Weights of a small spectrogram autoencoder.
Training: adamw at rate 0.002, batches of 128.
Rows from block 4 of the decoder of a small spectrogram autoencoder, named by matrix and row number. Each number is 500 + 50 x the weight over its row's rms, rounded and kept within 0 to 999. All counts start at 0. Numbers have three digits each. After the name is the row's rms in percent of the matrix's.
After each channel's rows are labels from the 100 clips, of 14976, where the channel reaches its highest value: "lies over" is the class under the peak. Only what is clearly more common there than usual is listed. The data: songs of 200 made-up bird species, synthesised, often over outdoor noise.
# conv: 3x3 conv (decoder.decb.1.0.conv.weight, 96x96x3x3, each kernel summed), inputs 0-95

conv.6 112:521518441468554530404483512451430532453487372465463518424454508433422545585528481548551550571458387458510539446546499495468499435541503508557548475480514580526527540580586469506495435491496546504483549564486574493489554413568408425495487428528469511437500481477416461591485435439543498467
lies over: dip; upsweep

conv.52 075:457477569495458522486356467532494431530486546467481528499483457416565445521464570502479551439519438532482475569478481584466560455550516436572459528461578417439520540514506547539574512539476510518384431519551452453470498589494426418518499462538527444450454565509528549519521539558492372584
lies over: dip

conv.20 072:510383427495504478458486540444565484575489544529548552455516477517554512492518412467446595531473461449593465471415595520542456561414523485452495485487449554590496471513493487573537539442595500467462592465461578453526520482547561484504492518597600489533469508563575495533502456473600573461
lies over: downsweep

conv.36 114:436441533450517454437412501500414487455472441339522409495520509500496461522545368568464558468485500480528443432500520507515620561491438497458501529554526494457499519528603424514478476492528492510498506472488516590476501487508407587494518482502460464569570499461447474624489569431519561516
lies over: dip

conv.90 078:426556632521586476488536466533469467597540412374490444516491523494515442459464517490429559416543527498462406477535444444518503522473452518495467555452516488520503478388467552451525428521469453500417422459484484574538630459428556482503488450488442526513494503552580547507487532450452456459
lies over: upsweep

conv.72 089:451442546488515492507468514502476494462490544470512459521519504468464499517473481488496516527531523502502526513494536496511471471475502507511470480473500553500490529499471488496495520527535536715529553554507507532505507519521450532588264527489478495484500504474485518533774489506518505487
lies over: harsh note

conv.15 090:499542502442562488518533512513414498497507555487579540551527422534483533435546560539507523525550522510513533587492483418587500456498472509495483365585434526463534490560429456514469579480491504505451463398541511478532537526523454374531494517398449480478548347532524436603492466454524546566
lies over: upsweep

conv.2 091:506496467401511459570446499456465501485525511461485466441457527390512522516522449512421518476488469488504499530507553416562514521457554490526666521477477485393553576528526498522487520491448532496456560539562581467491629403540486449501495491524503424550499549517520440402502523466478408644
lies over: downsweep; arch

conv.27 098:443606446456548594507532526397546487469566401503497503540488549541488542535514397522471612543415491507589489491500491458509587527492425526491443559533432471437539506442550484408494486472562500498523566511561521494490580507549578520459465479516532444462610496469510520480489521540547565368
lies over: downsweep; arch

conv.91 075:439469565326459503417328543421512545504504486523466462455525489579492482447544584474492531457523572534495538460460521517473544481491482483530486550499623495418426564441492502527471503525434474519482581451516493558547491430617461499473493507493474544570491475537448561444502497493446488437
lies over: downsweep

conv.68 120:458486451335470516433344496525536529475486540556454431537495528491417514528477354555444549432584486496535452513529574569379537480552510568624490477560473492503525526467498508485508546509497482509519455579555454503472513427540493496474469506404472536479450505491455507518518474515506509565
lies over: downsweep

conv.7 109:598411461501625523543524558444480485436518448454551502559434511555486440487415431470426522502544471506549500448421487490525527470456479554506517552375410468473521372441509510499434537478551541504489570431555500500475617548524447501510505503495535444450568531540535498481486417407552489529
lies over: downsweep

conv.57 103:490486495509506512481508487520482509490479505461478509518509543492513494514509489509525478487495529498495498509499504498492477504469485522496484519477504506520506507476493474476511459482510481785508501527518498506498492497511507499647329505504514522504500475504486482517793490488501483494
lies over: harsh note

conv.77 085:607470633452545502545418509430459506419485391512490431504391457528461538482476455547565506453381381490481463491551449520463579509532484533564458545584523542525512430547555519479510463486507449490550563468499485520519511490510555556470474543444532454397529469536551486396497539502471557517
lies over: upsweep; arch

conv.44 092:403472582573578514508525561441491497518548520493499467560472539485383390521544354521538584566430570460449544533460485413565499546448524495449499535512455564463503565479464554479468454413471491495437522448532535481467539466481485578487507479475457471497625555407512523523501477459520580493
lies over: arch

conv.10 085:450529418493446477521465469510534491449528432435451416510510464477485503575532404461500572497509598516430531462523532605420478517517471539513544471504432583506436629504441498464444445492566538521419513562517562447567495451538448470483494495518417420441515427529580493603500455466473584452
lies over: dip; downsweep

conv.24 117:491529530542503554558467556476529448571475549489484496469498469508509513519393608518586530475494445524489531514474465486489485560544498411451521508631542588546556475609502582500489577511432517534549372468546477583513528506608434443471399457519466509529491485533500564472561406508549437537
lies over: upsweep

conv.43 101:488514493494492498501488514513498496493494509512483511498493515510515495507505496490506489485482499503511493515509511491476513517490492496501500504510515497492492479507528486486510498498498511761513496498490494489509495485494499498627321504523517520497472481506503498509835487504509500519
lies over: harsh note; warble

conv.62 119:441456534527469502463458475574538517490528502583505407525651526492511545511439535491472624503572500451492519466445547443492531496542457518553510467459477421433463488455393525496455437508529533486486523519468564571450544516530566431465473556526466465581459562530451583552487510563662530448
lies over: arch; upsweep

conv.81 081:588511571409475483491515581436425519518487427315435517474448431528487542448439452504468612536539440513482494416513474563448555470433509480454505486504511512413541554491507552545484562520477509518368556483508474578476560497556468526515493554445536490521518559503478494596482510508418462529
lies over: arch; upsweep

conv.18 126:454461517386549499487478483480517434517546506527451435475574565473472532563571460458430585502395573481560492558473523516537511352471568514482543420523486602447443450478445540534496472512536542479476534508433454438452609503468484500463461536463455501594542545460488477605504476457491599473
lies over: downsweep; buzz

conv.23 156:503572577543575484466495579456582524572540449491443525419611422558561570609521521509568515472474481496434492534535531411529487572486461455463446561540544423597454470521448530561431464436495528484420490484465580520472510521488509476489557388441509513478504469488532604443459497533477540458
lies over: dip